Weights of a small image deblurring model: 3200 steps.
Rows from block 5, named by matrix and row number. Each number is 500 + 25 x the weight over its row's rms, rounded and kept within 0 to 999. All counts start at 0. Numbers have three digits each.
# convs1: 3x3 conv (model.decb.0.0.convs.1.weight, 96x96x3x3), inputs 56-63, a 3x3 kernel for each
convs1.0:504558486499437480520543495478477475461565503503485579491485501579494485511487438493472510471505527490493509516513489486496479530535481484537471502466509500501476481510483528501474514473538489499468490474476511422537
convs1.1:494518486477497573490442503503498509465465466524514486492459497523497484531485500498522514504502482480447500492523522506502480481464485497507474472470542481475478480518500494494505512499523517470485521541474505515489
convs1.2:511487489465533478492496526531499537545492528518466478486501481524525463503478448491503489470509530466506479501535474487496505512502485489508485496474498509516518517504468507496531498511494444501496498516482493469478
convs1.3:530500509505499491520448491509499509496487519544560514504538509490488522528506487525509519521500487525447459535562516513454523483516465480481495489467504531469454473495515512543493531502520442513475503498489515452530
convs1.4:504535498510533495503447517529466448486473478502515524441518502481506485525485484496518517517468511497503480469456455499476493508538514486541566515462533521521465500504507515462471498520520485482478455483456435487497
convs1.5:535465480502492499490488490486516533544483500516522506512531511502480458474528498508512508525469535469493475518525509448481502540526492517473527489514506487531484551497458486462504482496490516493516452481490532461419
convs1.6:526539540478528433482499529523485492507488572497527471490506491457497539478480479523454512488506512516449530516532548513484507496521501498462496542459535520508476574434507500477504507509486469478487526494535518481520
convs1.7:456552503474467534478484520498491506491543512481503481507485496497526508551487505515554506499498491492502521489483521488483542486495488515497488486476501472552503488516528477462468480488520492451469498505498526491491
convs1.8:517489494484455519513488519493502526513552552486449523482506480478501521533522501509483521493469456480518500492514487500473530496535503489494514494526472485506510483474465494513492479509480478443492502516501486487508
convs1.9:498483491510517520516479508474500506513432497498523492485489493532505493477488504504551481484486470513493520514484497474515493466487512473533505497523517536512503516471482506491500497486544527495477452490454495503459
convs1.10:469479478531486482484442547480560498490536481502559457479510516479459473470543497486475477492506482497430515514498464506511524458469513476488474511503496474492478488512508502490536482482474493532481530534490518549485
convs1.11:485468524487478552480477492526501529570477458486569510515490469502498474496532544506538517506531493479546500481521495514473506505485547494463532511521491500506513481478536469475504498502540461485523494519550483473456
convs1.12:530511538520525497506488494501469486499494501487521523508497525496475476515505490483517471529502523472531521500507495482511472499486525500503552514519538492527503510511505515474514490510532471511477500471517526466490
convs1.13:503500504525524495512477479486506506503542508492467502510503523514493451519465522469533499480429465489526466497517480496498487484499495497516504498506503495535499520495534481489460481519519486490498520510488500461514
convs1.14:486504488534539564496510483496487477479494494518502511509532489475546583485488503519529500541521542471491499506523516511515575476450509545518486490512498537486460500426541497537466514511489484536551498492488486499564
convs1.15:486508467479499531510475542479492525493470500493454516506445512463516537481478461529533525493462478519530493445465453480548470512503497514479515538555493500476487534520497462476502515484516535501495475464462524461463
convs1.16:482531482514535491511516479463486511477447469502516508517460499476470514488513476496509484498515523503488453493503470460499533514517512505498499524461495512508531488533480483533509512503496490481510475508547520502555
convs1.17:499480510544516518500470545480521508554493469480506501475486495478517491481547485466482455510482443507504509492460489505498505460493470485516510472511491511542473464483468496521457503476483480481480480538472534445528
convs1.18:478478521493496555487488492496460511507533438511534492525516448488561522529463497481534523504478507468446498489475461507465579494492533518502505536442526486478485473450523473486516481509492470500452513468469505539523
convs1.19:491522534526583492484508489518500504446541492487451533505502514478455502498523523483470499532551481496506525499454504522492461506509503540520497509552497515469521497482471516522506495498503490475519454479505496464472
convs1.20:500517464525485504486508462495522470551535498495520483508484488488463439532469486495468489457519475432546494489493498514451453506505480498511503479531542497491456492504491488500510491513463491502504467486516541438495
convs1.21:493504512465461508525483493508486475525508527458524427496475501479522499507553498528488514499473496470494485476494512533554479487500513463496516503492527488476511512488498488503511525494498488497489492500506529546444
convs1.22:481478543491513526475499506521469519541449515514431496512494476491497483489517472493531491524459534519461517473487478521492484504510459503474501533469493498495538544477482464532511498512484476478540494467454476504451
convs1.23:536505520514481488504533506508485481535501474545507472482493495504488490559457466450501484485503449492508532515486491483478468507490515466494498487492480497482558532498523486434480494539506518474468495483442511519490
convs1.24:525481469495545535469529493509521498466488495528474536496486503501480496482545562543458489493526510475494490501493483505507437497485530499484507501525518468490473476489483539531530513528497512487516486484490524522519
convs1.25:490492527474485493511514493519515457535466505515478529506493527473533503523510520549504542528526491518455506517471504493546508496474463488481482508533484506471468497509521473454470503494492496515508482523518483488508
convs1.26:505478502465492512498550498475486524464475511498469513515501479495482532524532491504508480520523513492509472499520502482428495521499481512485505512476507499528546534495495545508467504454493508492466457475486501493471
convs1.27:509539487507537509485508510483436503475467553514500495460507510518478517513502463482547487524475513513517473500491525496554453500504501482510505456549479525525513508502470509495484486518489512462507520514554486535520
convs1.28:527500495460440509482502539481540491483479555510475519497524480523541447463514474520533505514513512503523461502474502511531502525485451520538539518454530502505523529498488529486518483470526468472490538469512493528520
convs1.29:498531520486438504502473526478480501545608496498540467522468496465495480539503478516471486497459509484460481483531525504485476491495486487454523517448488508460493518543525480485469543506509515521488537479523501474531
convs1.30:491550508491531416478489446507490469470502533479589581501461512486491476510479460521475482510516521471467480514493448504496487474468444545509512498545503510478477503493520521509511458498474511496498476501504469520552
convs1.31:521535529496472526494497465490419538513627511524583500450517513542445482489491520467520539496482498505473473490499482518522515507469511527584469490467490484476476503494474506475469515501486494544482447472483510496461
convs1.32:459456524549460481515550509502481502554502544525509494494534506477456512461502504508525505479489480506458534490510456492479541492502483516511498528532516478523515524535528476516519506537505496468496434490492488508479
convs1.33:552512490528527446500457509516544515473544538533563484512444534496513484504472458509507470469502457514458479540542514508502480490503511497466517518473512509505479454503533505482484531448500514496495564541519552459483
convs1.34:491486520536448534519454530467503524517522454469490499465488495542524432471485494450477443470518498519484429524538499483497513494474509483534522505536520493481508505509503500466458494523479485497498499525509513429488
convs1.35:495549493508543498511577490507506518536493526485513481480513510558510505493520500471514517506435538502514514522541470492536470511538497516495517478533507537517512536528482510506497459482473481524507521477525481453459
convs1.36:505472479496469504503446514523499480424563483464534493445509491510509540499494505510503491481515549545471534488516485543480488482490503529490553478485510500497543513505524516489469500515480484486493506468503542520531
convs1.37:511478534497498517500500554520541511516581494511435539501538517516451481508537493522509514521556473481515494511496518511474482507499522487509475445534518491511513461484481475485469513550488440519479461487495507487478
convs1.38:503474490524506496499473475495511546485489506518493503497510472512485554507511488506550486538555519476549507531528523536526502453468480501475461483487492522498450504469524514559469547506511470529540535524521497457537
convs1.39:496476546459454532474467443443481481488495510483568498489495513464504506495502516497469504518513492484494532512525490488465519508472487504476503505493508504458537480518507525512515495514482505519468471474483501549510
convs1.40:497527481489489528514468504521497476500525499497496447519495538521521501519495476466540524525460505484462500538521516515575483460464509483528496484485510490502521503502502494482528498516460509520473508445504494495473
convs1.41:495499502533520536524485486502474488504362477512455488474532512515462475494553503531490526454500466500493480500473487500526523468479491493521493470479471485481510531524486504507475487481505486527516481491508497518497
convs1.42:462476492510489479498525415527545522537498507536518479507453510448491529496473547486515527513534482478493470478537525512467510490493482499494508493554463491518536485488481484500502553503495469511502512483475491507444
convs1.43:482462509462441485479443514482472489493509473529519489475526499486484489476462504469510482523486504477467464455453457464445475495518481483517530522526499498490483526514515498520512473504492463515465464508496485493511
convs1.44:459517485493493485518480509483518518446484551487499504456485487522484507530476493502501510558559544500559457486517518499535525497501501509524479487477556479490478471471519493467500489483495505509525505499447510487486
convs1.45:474513491500501479507522508511453505540504477511518510516481504486484530491468481502551483512529508492520498496492520492501511500519489527503517494483467475509484489533508516500478495511467514478491484506439485443495
convs1.46:490557480520503474473512473473446521500526477499475468528466511447509511520474503510502527476501499464419519527514497485452473467510467500468489498478504482510486476469546494458491492487510502473493559512506535455529
convs1.47:492463479493500493528461485507532482490467504534480535481524471505542464489492469500484474502461507515552518489479472505425505481500468482477498513519540454497519505460514496559499519461503485513535483505494481512529
convs1.48:467522486522479470464517492480494524471569472530504462522527491493527518478438494506488503511492496496523507495503476509445509489489497497511459480498474497518534499541513505489506526499494505485493513491469506445458
convs1.49:527470472483520513501512517494563522488407526505439475516501492461487516493527496514478472517538504506537464509512506510535512486489483520490463499538534481521504515477492492479494511516490449489459514510539504490524
convs1.50:518470525529551491515434500531519501517452508510469513488508488484473527507529456498508471521557546485530499523478507490487464488509492525508487522517502480467486521507488492512506509497482514536485517487490498475494
convs1.51:515487493505508487489473426526522493503501488482545499496498503503498496505460512494511467473560516508537557477496482483533474517484448548503513513483545488486472500544524499502485474517494498518480497494489499415504
convs1.52:486535476515479506523497516514537499497483483485554476518506465531517462513526505514497514513511511518471507529534534477438505501485493474533493481555496510478510474516488517497500447487480526497530571519464426512510
convs1.53:491500470498453529480451545489547514507499476492498534496502488493473529436507467489535494497488507546457439486441493529516518504439511493538491490468478472501451510504452478502531509490528496503493494493485559491534
convs1.54:487478494487520491479513459500483499504514524510505467503489504489509535480498473500505526549531487462533470509505497466492559483477482499520508482515476498512496510508510514497490528522477477513505508545478527498444
convs1.55:503483504500539495477493537514512494469482547450471554459495493487517485492458504513493447508515489505473461512522459506528532492488524521500510512472503508461453492502467489500515509499497502505535514503485508450508
convs1.56:491475480503458524497486530567470466505535499493493533488497468553475490506470547534507473514480500465491512512513506492527487496476458524467476520478526486466481469509495502489511481485503487447497530484498513469499
convs1.57:517494558515477494498513538587501454513527516487492468483510532525582492502455510501505487461454445501509514528534511543503536474501529505513465482518484473467494520494538513517511494548495531457485548516485470558474
convs1.58:510498535534502539471492503495543483479509487502485468510567520490497513479526461471523473520568469514494492524512528497495522478450464474498477481523506534601522497526537493506517466479478522482475538619494509535501
convs1.59:513494519553484570502501481512514488458358485491489471468460518516534467506477503502526526516459499501498514505520500536467491503485492499487501485483526526477501453487501471481534507489530481530515501501482504482459
convs1.60:506477470503463463446458515483509532464478521501598532522505532554477485510457458499512514483538496525475494497511502482534476546425486502495508509479530476458475513471551496479536511494500503520540476508484494519482
convs1.61:520474503435520462535576487489514502468483496468500539495476527519517499546482513527539513519554503564545506493498493466484492465516572524476478500540505477535479521533492497479519491520461494514470469510512487499491
convs1.62:519495502477506540488441475498498505479473464464484505468480523489497478454498466480547505509486509537510502519527529489487483497487476503494495510465502486514512492491502508457486524519498537505493495519481470497446
convs1.63:501492489444485466517523421485510481510493531521561534509453496479521471493437481503514504497464496463498478468492476476483507493463507485492510479500465506502498520519497524509474511513483493526515507501455529533436
convs1.64:478468493470431516485466461506519498511567474507509458507522524525474522517519513534451474508490504512523529479502519483468477494495480504446481514485492530500535517493493485511488492522512497562495480495512479475459
convs1.65:492513540501472496484470518508488518520556547546465477497523554497521485510513516523430526452512499510496498524514489481491513525522513491518508511505461469510530509472492500491495515471504468502477489471490571513523
convs1.66:508512525483553515540495491495517526542455496495533510533495494486480510514467545488509481510467456525475487507492497469543460502513516471480503494488502474469538477521516545467552510525460504489529491518536484513481
convs1.67:453533493516527520477469499485475519526460518494475486505494504513489478482509496449527532520510527509505493486478489496493544489518478505540497487438536476477508505460492478491515489455474478505496482408505509514462
convs1.68:487515477534495509472501521518500479514494514520569489520502523517505498462477481539536504482499482505479539493515522423512515472476519491479499508495482521476462489481473510458476518496484514466521493510503491451483
convs1.69:520497524464540486501539492502507506488493487508524531514526484478479452502494532479551526517485512490491532506477491497504482536500480493552507481508527512471525549498501517469495476510530486490514527484547454578498
convs1.70:501512505501508440491506433495461521493512508470446501474508532503499493508476454516497484505484466496507509503478456507485456505505470477478500509541546514509540502508504507467530537551512514510504526497473524488473
convs1.71:499500488488503550485508438490538523538490496472537502495495501461497499492509536492559486500501535479484478539499516460497517521509536471500507505525539490475460476493484491470499504501498516501499522521504464488531
convs1.72:485451505487513552487508556520592535505487500519486483494522499511535481510474489494498479501468529492441543494535523462534496521500513510501473533474501494465560492482504505420495519545500475478494499475521483489492
convs1.73:533524518508546492510533509486465526499510442473504484525484509456529510464579485498477491505468547529452465498512504475483517497493502525482546511474497519515482517499548509524457501504574501491484520504513486486444
convs1.74:455523461487512511484514487496500504525528498500454464476469464522544562514466493499464492499469500492552521511498516511543515523498487473526499525488492487530484516494505529499477548498535517532518527477527516496503
convs1.75:522485458508476500453468522483497534459529504505489501507504541520458518494512493484512487468514462544508512497526505529508522518478503515480476482483470446490485511491506479479487462502473473505495516475502534480458
convs1.76:501491512528501478505495492499515495466470515486481469509517473507498519487491485490540475474504496499504490499502515457459489478449451512484507517502522526495503484522481521535520489506488540519527510506477499432461
convs1.77:467494495507510492498521483516479496529552479471460525500496490420486541505496450483490499527537522521503477486436488493475548488505500497549535483500513491525494501512486501511489507477512492495520481500493442462520
convs1.78:508459523487491537497517522497480469483522474493551528513520516523487521472480501476484508502511483531461520498526530507474472523518521546539500506498509546475481515487492518492508465495474514478511492521458482526523
convs1.79:496537535481522535495504468489491496498532510576526469496520492585532526483557511537515535488488472538485480475481481540536520543513462451502478497415503545562538494465463511507577480483533434498494513506499516547477
convs1.80:514530520509530508501448548512472533473562457520426518490487495445461468536487500500539534512525519486466521508518505492453478520483522509476546497503510513472478483499505487506502498488528507483486489490497447479481
convs1.81:476503464495480467489482471485536502503452470494496503492523530520457479482461461494475486488508499509513538519480493494495463488487553518495514504508489517497453501467471479534505527486490500495501479394517520515510
convs1.82:507461535520496464506514474497561484573519480515484444500517470525463488505509502505469497488474479487487487513457507509536456503543468460499513483501508508492483504485481518492536478525529469483456502495525490556521
convs1.83:510474504484473499448496530526496516515508497490436500517476514481497523529464507514494498486518475463527470525495509465433517525502525504543457494509504493500544492493506503523506553504506510506505501551439504499477
convs1.84:536526493486490475510487475474501477493542469516545465511545520504492472529477483506487523506498490519515500504512516478489465464498458533485554508514523460531532486519500525484507492539502471521542528549499462509505
convs1.85:527498492525544503515503493484510495489476501449455508517495497491557502488460504497527503496485468486471527521516492518509497531527497496511509486460469533472513477534519525492497498480518520509502498517518511482547
convs1.86:487478518491501479488559460525509421518543522520477531513501500522497482497505585502522518489534471489540491522526519486483470531531516473493476494510514543503464511498503476510489516502513466537475503510508473481530
convs1.87:494518545500496491503489502491517502478502515476532490501538477506495532561522493529530477525519591468483485526525501479502497539430478517516517494509478529526551518506520554551520457498525506482506511497558498519544
convs1.88:525535491558562487510486531535497500502478481499508493505513503512478487551503500479522500496491502505533489512504510517495538482495516485491503474516537507418495532454481525517502518533508518503491500520499525519450
convs1.89:492521454504584492488493505511507517475551495516518489464455484481487552489495514488485539494466530515492510511516506506533525470506476525500511531450527492486439485511498494504476495503509494482482456505516488553496
convs1.90:496516519511502516512477501511529466525437507533457481510484485521478466488465465558480467493452511503568504509458457497514502500513459499455519529503497505494514464513486496504497489470485467473524554487457533468489
convs1.91:507508458465463472501515455525470476557555524517498537521508474513475474449499524481541490498511473488505471496522530444503492493503500502498502486505463499489502486514478546531541511489482486488472468495472504509471
convs1.92:450518539487496458492506503480527528509502504516487504485552543485499518508501543527540513544535490501513530550518561505459467482504492483507524471500491511555486490507478494480495504489448515493525548492510510469463
convs1.93:507512431499479503520492490516468497517559494468515547478527472502515503486449513526482504507494513487500412484491483553522560498475507502504490493464466513487463519478485509490534497526483509502507479506468487491588
convs1.94:508491473471441496482463515496500492531503480505492444511485479522485474483435454516523490462475470450513524487480524468465491502493479521502493500488469492485465509480501498505514505525504499529490481504466513466475
convs1.95:477479497487488457496512460482481504548483499492504495500502507475521517523522485487456526499485524461536491499523517521524501486487512533467524496531460461532521475486489521484506471506494508484479516511481475479508